Weights of a small masked spectrogram model.
Model: arch preact_resnet, norm batchnorm, activation relu, depths [2, 2, 5, 2], widths [80, 128, 240, 416].
Training: 22000 steps, batches of 128.
Rows from block 3, named by matrix and row number. Rows with one number belong to one channel. Each number is 500 + 40 x the weight over the matrix's rms, rounded and kept within 0 to 999. All counts start at 0. Numbers have three digits each.
# convs0: first 3x3 conv (model.blocks.3.convs.0.weight, 128x128x3x3), inputs 66-71, a 3x3 kernel for each
# convs1: second 3x3 conv (model.blocks.3.convs.1.weight, 128x128x3x3, transposed), outputs 66-71, a 3x3 kernel for each
convs0.3:489488464472480510464479481470486495480458545505547588513485491499501494446462451516486489479469503510485497476494480512504543470479471481547530519498520503455507
convs0.4:483470441497506496476506515493495514477503505531540495494499504514507513532538516564532556542500532545526487493493500490448422527523525513463515481465506406534535
convs0.5:501459512535508533515473516505466510512482523519451511511440473501514485501466512458422423438425444467440485511495500507473496478396436462446477477458504493351532
convs0.6:509524530468489511480505489486502502488487503509522507523487509547531478549507512507498546454315490510501515447406464466431462430432472493531494487502496530477502
convs0.7:489485489521477478474466500512511482519470489484492552494488497523508456481486503580576485529498513473486517463527514455480493481515509494511502536559517545543536
convs0.8:496493499501495506503504504498494502501500504504501502496495497504503499503504500497510504500506508504508508480487496490494504500508502497491499498495504503507506
convs0.9:529485485575476430493476492518524549586487489493504516482490514492494476499520489510530498558539428521533512541505494549472443513545537476486503455479520485460505
convs0.10:504494520504476458440487442531514528545526531500534518437449503507568505431442431517522542478480510492398497507515511522517527498543517404479498496540529503555545
convs0.11:514490471466487486489485497550537526491512499530523535481499498451478464463488466537524522522519518508497543514502521490500502478480496500482484490511479465467469
convs0.12:520534549515525526523500483461476525581494425593506463468469541569484289527531515504516530508521530520521491526505522491496511553552555503504491523521536506510449
convs0.13:507508464496486474498395372533561534467507501509451437555521512480481466471489489518500528533480536496502508532459474457428464454504516470498505441529517456527467
convs0.14:524542520466477483503502490542533494455510575523477513536485458434496574514527517486524547447523530480537516507532534492502501522513513498530490459517497496474477
convs0.15:504501504498494499496497485510507495497506493494494505510499493513512501500500505510505505507506505505510511494502505496498505515509503499494499496511503509515496
convs0.16:517565541525484465527516524568581536514469490522528556553509505521493510560551541443504507573563568533569498562529511493464440487511485475484497481511538546502487
convs0.17:501518485488517510529513512497492490536555584573538518540488492489485512514520535551532500600570553581535505484530535508549544536538560507471483478460496536430475
convs0.18:483439478536456465527492495542581594512546554521558558495487478491476512514522497546524501529526509503504532533512494484516465446462464442433469489475511398462499
convs0.19:522489494453431448455439441504486497491475476519534534500540528530532506377371426422445479485525525492529501485490524504526528415394454531515482528498428488491485
convs0.20:472494455510495491478512507474488481503506506474537462471495486495523486479534487457541514493531470481540460437445533477482519484480471509486527517516553520522552
convs0.21:510516526456462520499500503431487557486511567514539547391496574521518506496497515518495487512529538525512530550477473513515523526511507482516455496505460510467440
convs0.22:526486446501475522493451509499507469529488582500490488508577522500538545490522436489523513488482510445463477530547513512521498506498458495455475523450510515438498
convs0.23:505463477541535520483495480455491532521511455505585553447530467535519502541515528540489448537522517511501539527540487523532520499518520518532505509534509436503473
convs0.24:493482529400455546525511519511509544505523551529500534432490535524427502509514477549533457510516516544521509513551537501485515520539547482490468483515473485482443
convs0.25:500476483461477466487459516528516513492471503503515585509548527540479501508469499481490537516474525496515520499538503506542531494506473475480509456505486443439518
convs0.26:488498489485496506518467483518497496544532569505527531497446489484515494470602509497514516494453496502474488484499490489513511490533523508399495522481507495607464
convs0.27:440469434580533470485451500519543545622557486497472542456466468486463399460471428493514537515539538536539541563529555527530519526561519518516508497493440506521521
convs0.28:505503519512468491516427394504517520510526564519472441498501494499493458431473497460522546519518503541502537485527522512564520510523509483503502521521517520544501
convs0.29:527461509509502517475537502514496532539552530536531512493524521519547509530467544493504526522490485530499463505498521507489508525488499503508491517515512549480509
convs0.30:550528541502453515523534514579516531506500527525556550487542527483492461505498489502535496503568511533575518547520518507497514499520531492539474483518499447451479
convs0.31:498520520534445481517417530561557559505450478497397490492495529485485536537495511506501485499514536467415486539589544512511502513496499485496516521479463501469488
convs0.32:521511501445515595492515518492497489576519405485434414503506499534493475486510506495511497502532573486504513550479491470456543543475528498476510511497479499479494
convs0.33:502499500495492493503495497498505502490498501500502499495493498496488495496493495504505503504507501504503503506501503493494496503507505493496499493492500499486498
convs0.34:502436453505507500482504536511458457532454431523569525496494463488527525504527512468529431514556540502501470557476428543488463507499476510439489513507498514478481
convs0.35:513541561469500501486483447524528521529578560532506485480487520558530473487488465494519507487556594510514538524517513484518532494522525477492382498518372488469432
convs0.36:475424459448459472474464467448426477484535548498465532474426479477448433494485490540530495549570538517570565495538516469473457394394423494492522498539519498468483
convs0.37:507502491501505499489488490515509496497504518503501509500497492484496503503499498507506507514504504504509509481488502503509509503509500494495488499490503490497508
convs0.38:502427482472469508502462535467417470511496547426407530464431514510505554512482504518540503507528510552537520468490498463453443490483475483481513487493509516460536
convs0.39:459467485472485481512547545479493523507518519581591580485469492504528519519526520446445489475523531565549510508482427476466510513513553473444512508503487536497507
convs0.40:565485473527457486475518540469427410460476542482548568509530487486554561528561528550602572483485542440439478490487485475456487501511532485474526464480468440462463
convs0.41:469490493507509524502459467485506505574601559474413468499517489537585528463435442458447435498527529473499512476470488517489490420366442484479490481474492475482547
convs0.42:477465458456388422464444508558537534546522511438402445499480452463434469519512485434490461490551577534585559524508495513519505484502476481471532501504501470492501
convs0.43:515477471524452442493482485498477494530455495514473459486476485477475510493535456452504457493528555465488529512467439590511473553495510525502508519485513509490542
convs0.44:474491449490483501520503548409419410432450504531570598523510525500501555514547567478490491534520517507519514490479447506476511520504524544523506513533542508595575
convs0.45:511510468477504483530525460505505502496517481524497514516491527536501436494463453490538469453547462471507474481517519467482521434458489499405515509436516509430587
convs0.46:498496499505499498508502495503506510506506499503506503499498499499499506505509503510507510511507512508507514492482489501493502508507503504489510504492506502500502
convs0.47:465415471478506501501465464496496520517519492563512492505498502453452424537552495525498435503512495568573525481497498467508510436434476484437539518505534500378465
convs0.48:457502446480488473449459464570582510523537511535502507509543493485472442465436448530483473530496512505483480547552511504523565478517552514528501509509496403409486
convs0.49:480489480455443489465438435481548517500486496517450495447494464482499463461436445537535433500551526474485505486478432474521521484534516496478470483515486507528535
convs0.50:463406437469464482479487492482403517540522507536525532419425498449469520497506513428519491477528514531470533453375491497493489504518519519500500489534476473459508
convs0.51:540517512459479506520518512464478434471506534545537506488533502467487481552519449552513559516418536586516493497466473501516503511545510471487490530460484575432464
convs0.52:488451466498456478509501491561534507523541484557480476479488507512550533523529502532561523545493521511483535517516515490517542484534544506386483537510530500563528
convs0.53:496506504482494470480482494488487485516513510520469525470444438488493475502539514460503550497515516464416468522493477493421474534515474494514483484525481527485473
convs0.54:491443453510540557506530542489472431471508507544541567543524533471455479528534543494473510487490429461454468561452446502515510526556549554477516542514532492537511
convs0.55:494426512477511495557577522543475536512508539585576529487464521443460482545503471490429492457391482461468485434404477541533480574588553507531524481472510519445531
convs0.56:474513517473512515491462484479535531481498520521496498498552542496474501506497513544511533527481502475504466423514526447459444500540552514510532497483485509530460
convs0.57:473431420502537512523428462489470466519535511490423515484408450524513449495488466506543552511523558485492510487451505488496506526530524484498464504531492491437519
convs0.58:468471489529505485502513500564561568512497511494455516531522516523465469455403516498454491462452509470453528511474474518534497544510510517515509469485519482428488
convs0.59:486505471503487513490466488541542503507514566537509518486482514479473465459586499494516495522512517511514526495476469511533529527553522493504498512447497514452441
convs0.60:562532469508493490553525525481448427571531546624538526525475480554548559603523499530518474501517507509469427514460425509416460418402418476516496462489526553464477
convs0.61:423436452524493488472509512497518486549509487527530543498480474501541504491484513497520544520499558561546531457521551470498435511494472466510517484497491507481482
convs0.62:458406433509529521554483490516469511529550538552546564441441465438448526469469445490493489502512492509498544500457480534518508534502514500506522508510514427449509
convs0.63:475472524488493521507481522524482486565506505518450456490510540524509505524431515569436466549426484497517531536466478503509534505535558527493515530546526468446491
convs0.64:468499492575525472479462417535543537557504474539504481463527479480528478492480481520563529507544541489488454515489512553517490508481485509544484531535442493479450
convs0.65:482474497488467542505498478506497477496488525558557499483484496468479458492511452543592545514496489570563569527498545508515555538538544479527543527505514553564436
convs0.66:555562561513532537473497518471481493491509505507498481570570579530528512525542520496470453541534535479488469412424398446471450426446424483478452488480470523525477
convs0.67:510493464426502556402486545529523478486533478486532545485496487446525553455532510479516469440529485462498490493534538487529517519529548495497508477500474454485488
convs0.68:503474510455458508491507518498519540464482478569536582472476521533514468496537514501496482431407447506463471551511482507521491483517515522512488531473450502473456
convs0.69:511494505508474476472466452499476463457473467457466451539512537501486484491576489512498516493517521535523511491558489486494493536419481527582512512587519510567545
convs0.70:536550561483478476558502491586591574453492485609593531533556563467451493535501481461419401482458456527503483506509507531515390533539479514476493524470508521437511
convs0.71:501485525510516524506454503471451518467516515556568509497467512545529522544551467556527561525472527512519509490453504517521513486509524512391499517460502453605500
convs0.72:488487493489490490492491502501495508486491502515515518496493492497494491496503491502505511503510512510514503501482487498485491504503501498493498511504507511503512
convs0.73:476485489494502483502500514481444488528496491549499556524467558519487487501471473521536496510529524497521524504481507492490503503474501495525475526509478490463497
convs0.74:466433439487491498486477466562576591514481526558552538442420467491512490454495504461402476486537539456503507528505488511527539515533516461454498521446434544475469
convs0.75:460378425486478497479509504516465536489456525542525492421413457438455463503502476475576537534564495463447519489379492475417443491414440521531497497521516504513502
convs0.76:525521529505512552536490543526497507431451526496503501487484495415440541584570517441435487532535525542543532527536560504507510597537512494511499480489477494480491
convs0.77:491505495543467481484438476519535538515430480527468482485510498507526470524516467514518514472462517479433466497554525544421417521502460511490507514486511485444518
convs0.78:508502501499498500500499498510507504497494500499507504504501500493487498505508505502510509507508510498501511489487494483481489500495510504487501503501499505502503
convs0.79:499496506498500500503501500506502505496502502498502504497503502502504495500501499503506505507504506508505505499492494497497505502503506500499490499502500502491494
convs0.80:492515479480523470463415422509524521571568519485489480496563531515576507472454489482485482488470475468494479522491499520531518511575547523543516511547479445449467
convs0.81:496494526531542567538550572481457488471494468576596604523519549386428494549553551490508493435470459531504493465481480490498520517545523504523486505502475495483472
convs0.82:511477488497479496515567534509490498493429437524521480470513475547525500521558545498504420536530535506574499544467467488455493467529535515465511510433514458407449
convs0.83:458465504488458488453498469452505504442454463435532496505496526449482493447482481528489514527483463530472482524428476487485525531528537549523533533511527519544553
convs0.84:495462421526481461468457426493464421515511484467467474515509467501510474450476463500439494488465538502504511556507461480426506470448502539533487513492508486435471
convs0.85:487521468537502475507517505493512511540509574501519466493536460510486508530458488510465528477381524516479525441524535438486473504491489509473519437530500485530518
convs0.86:482504502585486478524520494548539504543498551570501525545494483499530520499534499439475502451450514526507453526515505573527524544505512515451480518524479513540475
convs0.87:480485479487452487517505490526512494521465529551468550502486512543478518503485536503523535477506491513505487495510499526503511525508488535516501513490499476472491
convs0.88:476489534527499499518519508518531573502494525510535553489498519542496486520558517461507473517501490536506498506485497496503527474531526504482514505445504517556457
convs0.89:537541530538455462512412508565558559561509520541494561500522467462509455505485500481487542505492531504511517507532555492538501461525496479502471511530475529506507
convs0.90:483482517462492512511549560450435432491485493553536507535497543491481505513534507457509499520537486554559509452498520468470497550527526487498524506486517527504547
convs0.91:464467453434442466416350428570592473522493501444385444483473488438458473505503501519487559459454486529581506500479497503522513532550507484496492509525509513515500
convs0.92:452374492486440516516517475523541604457470465568555475477473522459482442490497464510549507494483465488501497517503524513512511494477498482485514507469523516473500
convs0.93:497496503502513503497485497502496503503509526518502495491516500497503492509507469513511513503508511515498514480479501492486485506491483518516487510511484515488482
convs0.94:500476483492531539489499503492516524490550585485540578530520497464501515497510510522500492558526539505519529508516535528516552525510527481448472480408462444405486
convs0.95:557562474482544412469490465537555544551557521514539545500517385485516468477498462493435462502530508499504506527530512537556501535536509516529477529524457483526497
convs0.96:521507538526516480479522501516506532565540460508528534510503512529479435508512520511468536464527561572523481494493507529510514521517508489458476485515433516487462
convs0.97:485492493498505481493549505491477489449482509519479531523479475519518508524495506540543465523541528483492548496480495477502543464554556475541484476456481512394513
convs0.98:493473430510524506495502524543484447502482460484498481527525508537506490530531491499488488497534472444446450536509508489505506505542524502503473523546534527523541
convs0.99:516492495469470473525445438538495516505529468524474546511479504475489497456484523496461517513510505486524503486465508512509511497475514512437501512533477506573513
convs0.100:508479494479482492510469526441565523485532493440533507494549495510511471456559457461485487486502460460510470517495433488485453490465475497574544498561527495619524
convs0.101:471454456478468507453459512478493487482384469475429548528496556475492543460480582509512534501474477454527508470481525452507577436513558476531530490507544518494565
convs0.102:534539547485518504528504504490550554482536502517540519488524472466497506515535503522521533495486523483486500463519509445440446538510513566539485546515476591461446
convs0.103:483479459477481487481420393515539520528555579551465481515531541455463453500515489527506463511533541519517497519542533533513536476486495494475500483482535495563492
convs0.104:450443515532547533538580531455399490552488479536507455531559498548515474562554480548519521563565524483542535568529469571540476525520482518532506529522508538527508
convs0.105:487454438538475479514510466524492499496494526488441496526455499530462473581520480489457460481418424486509465458489504514476509529548511483479534455459528551461497
convs0.106:511510508503500499486520500508474509490527507517547546506492511505475482499459514530533536523527534512495514501442498500487475482514512456575493490511525481397495
convs0.107:484507504513484495466487452478509451461431498505524475511543455573453544549560526532531472478460446463519532531493500494457478498546494497511491483483487518552491
convs0.108:543549531529524524522515501523489528473485490552555526510507496490511531521539538509543537520547556507558524484526534493523554514523539494474454473490417529452483
convs0.109:498501407482508490478442472512493440504485536461460462522511474505515534477475478495493564475408512532502513497507532501489511515517491511497476473481456526499524
convs0.110:483458458433476482411457455515515505468488546510501540530478444479487520520448447522496529508586547513509485530478469557498507552465537487483517503488536507485551
convs0.111:499497539560536533393436556523492523517526515528529582508500483407489591523485504531539495521464457527540519505516516519484462492501525498483497476511459481511502
convs0.112:496505506547537498535513461547547534530561526567537538526488457498528486467479445513472523448472580475480560507516495507538550480477539473503517477499493488491489
convs0.113:459470473508512515505508480521517514564530557602535495436464461505473477489449434471473542520523548482513508527504529556548546557533489464504481486521478503497497
convs0.114:483462503487485491463481499493484483499510489527493496533528513467485491475533522486456513493520533485479504502513495492446514483408472547508462553494470594467504
convs1.3:535513464492489471508466460501472485508543547520531481508496525523506514492462487463480513485463485466489520500455489488472450460521546517479501480462482479443496
convs1.4:502482470470510525472490506489502500427459505461481512508498482457462487505497481469478516467473503460471501489492528510485517486498520529545540537571506519558428
convs1.5:517497514508485475509498500512497497502514509501503511492466469471450479469440513487482517463459509470482512485450479493487485494500496527517499490438500490361510
convs1.6:493518508482511486469481459486507520470512514457490501481462488507441450522477491535518537509461489509470476508531536523486501523422480503491475468471518503430517
convs1.7:522510515471458506469474506484460499489489489490495517497482549462475528489529506477424533501459491499523487512447555525462516503472500526469454531518477506511508
convs1.8:535528533534529537535528537543545545542540541544545546625625620620626622620624624577576578577574575579574578535537535536535533536535534604603604602600602604604603
convs1.9:497500515597553502550515485473480485649569515559531495513509487484529515493508472458471480447500506485503487487496471505518490478526515500496509508442510514472492
convs1.10:479507485501518526484494500483533514529506502548506521510534526517550462525523492537473513530519522529493529455450475492510486500537511470512541557563556528573553
convs1.11:541521535544522536529516529551542543557546547545537553618627626618622621625629627574574575574571571572571573531533531529533534527531523599602606596596613593592607
convs1.12:435502516430431513444479492498477473570597503486485436476491477507533543535481484500533537510503488490479516492467484514456473479481516479462488537519505504477481
convs1.13:489463474518550512510509524530474518509514515514477477500459510524515532484508523532487485517524499493499471521499477507540503489488494513485535509508520470570531
convs1.14:511506491486482471491528551514501527493524549497501521465493491495546568497482480487503500512540524492505476484504528515510503495479466541536457553533493542544528
convs1.15:535532530535532532530530532541540539541544543538540540630629629628628629629630629582580578582580578581579581535532533533534534533533534608608607608607605606608607
convs1.16:460484490499488502474477469517512482526521511436451445471481474483475509455447449524525485545525507523471470506494493456457473482469480466472510483470533478468499
convs1.17:496487486468470468511520483472515502452496480492515485496482501480488512482474498448446479447441451454474488463471481497502514474514523531461549510417546526392535
convs1.18:491457480470462479480439467445449482494518537475472494481476467526476456497492465515506509516488525477447508485446490479468498495502514521487490528477406537507396
convs1.19:526499504530540492557521519472519547505471505501500552527530529470454447474462486536548545462470483509483512516529512501475473519464498505549518450510508512512499
convs1.20:514523520528504519506486499489552535486514523486505515501521549486492525464504536572491537583504543559504529463534528468493509469467483538570499552562497556543490
convs1.21:512494507548508465537482488467501491531475514583527534486461511501452490520549615487477466514529505474488461504518502519502496495501540524522496506563514529521492
convs1.22:554477545518485532558546570601511509562545558560520548498553500468515527494558533471463472460470480546523484486499490466476497495500511521509456501504450524516484
convs1.23:518496446484502510500485492538488435464485489473562523513509511550526502462500484461443472506505517512533522479510456498542519494534484515496529496497465489530494
convs1.24:539493505595550539597550546518515498545530534525556595559570563616618566594631629552550541559558549570572556513517504528509507546538533559588543524526539546559568
convs1.25:472456497526465476490502500484516543512526555495536533462487527499487521527542519502503512510499509516512506487467522536489550531526541516409461499483465499479446
convs1.26:487510530516441515499432578512533507494492526463520533518509525514486519561591491487487479480476516501457513514515504525503478522470495509482503508530481526699487
convs1.27:566567526564523521524523523556539552659618568551541533614579540576563538610585572533542538540544560572566568508486491517505495523532520590582569558557539550561574
convs1.28:497480450495513428418472462481456453443491510453465453508480451464461476449436460525542561491536588542544547499519518542527489497529551517513471516503463503549475
convs1.29:529488527482501519495504551527479509479527491419520526501490500529498475564404516493496496480457526489506519497480513490477482475483543519482560517498538472431578
convs1.30:543512483558492423557494456512487495544483527501487514503508495509520475460484451437496486439478451492507481487481485487473461493505503631565511584494501571512521
convs1.31:551477518546536527458465494535490506525507526481480455524515515469480512464506501493481480506504502476505464492430478489460458498477477510503488506520522517504497
convs1.32:554490459519574538481487465517470426504452414508493475476505517498471384509453485491519495490533502445446466523519475497525472508493505515521490484466481516505511
convs1.33:533530533536534535532528535539540539543541541540537540628627627625626627629627625578580579577578579577577579534533532532533532531532533607607606607607605605604603
convs1.34:504479466529483507507479526521484473549514553534530546530537511532512485499521504521487496512527485474526524530519502498513482498531510495555489513531463519561518
convs1.35:486488504463490459530496476474467477533517498556495499456474495522534546535492478484508510474510512471487513439443472472507498469489503471411485453365467528401490
convs1.36:479477513472465477487500490424453466512528529510511533539535525506509509494480499520510527487528532510510528484493500517544480523545544509497499514528496514480492
convs1.37:535529529541528533535529538542539541551547554544539540621625624618626625621626624577577579577578580578579579529533537530533535533532534605608605605605605605602601
convs1.38:478485495519474510502451483501502523505522538523495549523494499486484535506473507469474517532515556497490500511519510514511494504541532502482479510465486509445476
convs1.39:540520527484501499518477484517550522511536518491492495513492501474457462513518509499493487556520537530533507432424444533489517496492487461422435518464450535525545
convs1.40:488477469513530542487525489495486504443480520534505517478477496476490526505505492453449518475450493487476452468504529522484537521517496505455485480474475508463452
convs1.41:532522506498495503568540538438463498492496507527501503489492485485498507449442480505525488495499483469468451529521519502474490501465532541537492521507495519437453
convs1.42:454405459471448474539504526426424444538513505483445488521514483521497494509507496496509495506527524472511483496519501524555523501511492481533521476514477488536523
convs1.43:499509485501486476548542475449518512496525512539509524504464493491480475499480521521514523516503506465458517520560496507554529524590575534475479517422449542398417
convs1.44:432434472528518513529503480457498495494497483508515503473500478496501470497488486458513479491515497461483468526461501510462492479472490451412518508458525515464557
convs1.45:493526484520496493495502516525493516526531508548521499438501492475506505530481491493503497491491519506467496548485506516488485529516505432469481425467458450411449
convs1.46:527532532530532536529532529541540541543546543544541540629627628625627628626627628578577578579577578580580580534534537535534534534535536605607605606606606608603607
convs1.47:507515548535525526518495492454474484539546522509499505509522518525516502558527527495495534502481502496496499464470528516523500526543541538571555560532520546548523
convs1.48:519507500539514528486576560532503461537558514501503507511532526503490508492509503469480526477471516484505483483503503466493513481451486533543504514516503488523501
convs1.49:499503480457505472511462511478472501503535518491493471528527510480499472491458463517540548471495504471467513499511530495560489492515536509476474537537495608575547
convs1.50:537601583560592569495535496540504496535507497520523509483507484446477475539493459502522530502520517451458440530547526490471491521569538497549464495556483482520410
convs1.51:477444482556541511516506511470475477496499513503523502489530549498529515509522541482516493508489477500487436518470486480486461495460482474475533496476554509405600
convs1.52:523499506474515514512508572490474490499475469473481507510510477491510481495475518475520477460496490445480506490483495517528509488507494481502514502544476514598509
convs1.53:478478512494457491484494494479477508472483505501512502498451456489473477553556508534426431522477483521538542507502489473471493547541543458514520502512508493511529
convs1.54:551527493492495504558528543471502471457481487516487500481501506513510514498512467517483481514513511500502480450488435484494482485517504526517501453503547487513532
convs1.55:474496485538498499493458457505472450546463475508515503453503509502514528498536499516524505492466485475463487489461434493475499495432464492505491497493511504473526
convs1.56:533510536493480506508529539493479494518474474504510547458469480496473442493512513494541520452488535420457528485500502441473509440455497540528501480498504480491496
convs1.57:481484495503501523495465506489455488514515495531510506527510475504518493566508513491507527446474525460438498531532520494527510524474471480489475514492482510451478
convs1.58:503448469487436427505486498524536457501520480493500507513508501492434472477481465487508492496452465508500521518473470518469465509444486528446470506467484493468466
convs1.59:501504513521482538458439537505545570510494540492507533504484542501447573526550520544508567529535557538558571474566477483514514516458510520519500493506537480597525
convs1.60:459469410529524511514477468530496440551512471519493477512470462463455426498535522503466466505502468554522489490520511501471471530522553528566470502531462460482499
convs1.61:519510520539534543502499526540548540543569560521538535586593609580591597589602609552547558556547563571560561512516545532526539529518523566574582576574577553571579
convs1.62:491497482528512526578561525468469482535552554519527515544530497536562509526514506573539569555547557546517501499457509483478495558575550550591581584559513556518490
convs1.63:568512480561532498487484516512479524533493540499513478523482515537536545474504467477464510489478546505501541489487486485464460471468481529486509487504500475460487
convs1.64:547512484574510508513486523520496490503507547460492494454495507471518512524517493442527498502540510490506490461541485430495495440478493479473510511508474541488472
convs1.65:533528537554529519546533536541539535541540543538542545613616613604615611609621613577571573569564569581566570526532533522527533529531534596590594581587596593592595
convs1.66:464456482465454493435443488481457460477467478477458459499479480486476476496475473512500492512522495513496487524542553517526526532533530543516519566522514559520545
convs1.67:516566432522614498481490402508577456506555513495514495482530488473565573455480474491479454510528481503491469468511456475517441501517486517512474567521499526541536
convs1.68:491468507512468499497480487498522527466488494466477521491482464516445423509532484547532526541454446517497498480539509528516485454495497526521484459508535453513528
convs1.69:469491523479500469519507455442463521476502503485492530481489517509493510480443494500505516504518503502501488502508504505502508516540507495413494502423510493353514
convs1.70:455475501453482460445471486493517500518528497470491480498537522504494478480487470479465483478466484508480483469464492453459466542538546530515497485489510511478540
convs1.71:482502517512474527451434504512493513475469452472507459485496473518489514507559490503525494509505511467493510508488503547498498539478486506466505508518457504667450
convs1.72:533532531532531534534531532541540539544541542540538538630629631629631629630632630580579579580580580580580581535537534533535534532535537607606607608607605608606608
convs1.73:450471525491506530502478532387516535446498524538506547555479514536486459534490489508487530524476526492509496527478517490453531501477514525440512490497513483465495
convs1.74:554510509479499508510514477467489525524511496523536545534516546530506518591567560559567561558563558536534555446449488519511491516493507537512518533538475582547548
convs1.75:505484525528518531534538511499469505506485496547523516468491471503523504541542515536491477503532495487508480523448470454411456535588558500538484489533495481522492
convs1.76:522523557513514474507493493541525518521507452485465484473505485517522514454523534463405413454443443465474514514489516452492490497502500525566529524563515506508547
convs1.77:517524505561572515501491507542504505521507493513491495511530509490505537469486509476502487501516522457480477477491503485495458491473479504497519505510503487482512
convs1.78:533531531534531533534529529540540538541537540538539537633631630630631631631634633581583581580581582581582582535535534535534534533533534611610610610609610608611612
convs1.79:532535532531534531532538534541540541541542541541542541625624626624627628629629626576577577575577576577577577533535535535532532535532531607607607606601603604602605
convs1.80:573560478526531520501519490558539471512466490535523518510456508508506526527518512502466509538522548518525514449490459497525479512525514513537519504568509494572547
convs1.81:520487495479476432501511532480474470455430454463461514443476495505493483461465468507479489539509490478470500440476462505513499524507528522543519453493542502562558
convs1.82:531491516518484478507519446471471487517484515449449484482492484482472478490467457534518463496513465500532483540518509548511487523508520538521490522514491554528541
convs1.83:482484530495496506516486515479479454472486517497489514519484485472543491464539477526496497507486465533522484526534501520504478524514474503489544533514508503493473
convs1.84:524499489516528512540517497533466436506498509532523542500490475524548563505501510505498505542502492534509498523486490547494502523498492516512499525526519476510522
convs1.85:504499498509511494511469500529480495566531558537492526503519499498481507496470507482482519462437508484468517488441471494470482513493510516508517510501507507527520
convs1.86:511471493539524507472446519506491466447455494479477469466481471472488483489503472502526438534489446509472459520484483491462499532528498497540536487493485512558485
convs1.87:495507480522456489529430535487523515465504510436470512501486502494470470545463464452491507457459518483471492494500520482509504471484494514453522489512477473507448
convs1.88:492497491496498467488468462484503488507522542505539528512494492498484508492547526460456474497482510511493547540554481445514500458504485527486494470511523473576504
convs1.89:495472517465464484487489514520472518515504501525496482530507511474471500504520516488467517495482527509533547468486477469472457483478491487507515465504522480525528
convs1.90:492480498525521521506515455505498493481490465544578536548538538516526524492510481436437501500498527519489484498493510517500509521530524518533518524554561501522558
convs1.91:522502497548520561518480543505486490541502503488433451473512480482532503501488472512542510483521531504490508513509513496521529513543526484479485491485503499507604
convs1.92:503467504545488527525500507516498470477474458570519531503519476480471419512541543483510504496501472470526502494510461514486478470495491469508468501468481521478524
convs1.93:534533531530533533527533535543543547542544542537541538626625626625624623626625626575575576578577577578576576535536535533533532531528529602603606604601605604604605
convs1.94:480503513496508537512515517473470492430480504543537504503499499495512500506523516499522504481524519470511500511502512503503492510502499523451536494448551483418545
convs1.95:513528485545581486584564507503512516515547529589575532572545536538529512583572518552543523537563534560561546484544510538563513535540529587548554603545564572521509
convs1.96:536488437591463425519493514546521544541498490507501536499517556539518459532513468533527518560512543533527579476514489559509468483487442497552529599538502521544562
convs1.97:498494508471503507486494498431521471443516500457493492513495510508457471512472504526517486509504487474462475511494510489474505521489541501446484498461500513464539
convs1.98:553534526550542548569549531497487523477497525513508529525511503518531518487514494483467519501513541481493515481552502485539492507516502503490476523461497528463491
convs1.99:531535490470510510515488523507475533487492506455433485480503484490510500512462466538538492513536481518482491502523520525516485522498522478497527507512515517607506
convs1.100:520512513515515484500469478528493470505504488504510469532486480508494501516511480521501504557498492551483484564523498530523505487509514466370477460386460464437447
convs1.101:534505500506515542518513560464495505482504538491485478479472459471500487476497473473490511454520549492533507489512527482496537501495521476459516466439511484431500
convs1.102:500488500518524523460451489514496508513508529475464485517514499472488493466492512506500529507498508491483484534529511523483494498456477450485488457448516437420540
convs1.103:496510507461453471458488504523517471510473499498531506510522496473494492461459440505509488522522529508522552502481492541554507516531533452481488490517510440627556
convs1.104:555548541528520514532540566504479480525470464530481449536537529508523487511490438504451453494444445478444430505489456519507475513524531529531548515519527474539442
convs1.105:504510515500542570486496526482501516492542523533553544470483512486447484517522521518481510517492510509450475494529519487519524501440487477498463460517486459476548
convs1.106:509432534495500507498498529484517501478477515506486466482446531502466501528532523473455505511490490497495516529544505498460502499494492457455515486502465526524493
convs1.107:497538540522547512511534539537514463504497480490510505490459474497418475515547485509518487523495488502498494461552503510505509484450505500457499494487594485503570
convs1.108:521483499504483489494492496525510484532515442529485501459459484488533518470499502478495453485497442474476464477484509496521494503518483538454476506345442519378482
convs1.109:519505501547464413548490494545510515524514508505486453543524511501505525498465452444476492510483488517505514521424456502503525516516503518510493534493502510484499
convs1.110:512537502549553512560531497535561550572551504555522543593564557589582552572567614559555521541531515550533555513507579512519563521530561543558518556540510561540474
convs1.111:534461474484424481472478507572475439525446452437470526444454467540488536493493488511542463480548523491524510525502468492503512519493483581602512501476459491446492
convs1.112:437508498465485518467448506483552502453529523453455457478543503470498522504503504586542507560490501539515518512461476495514521533512494537526460541511425529547481
convs1.113:581518491519455485522485536575505523542503494561545559529529500468516511513555545498505467516537564521510527496464406504523486513517497533428491516486566528484562
convs1.114:444444470502526481513525475520504520521532537521535547524516511500525497511511526525503539507515528502505541522519503528496512528528526517530354501540354496538328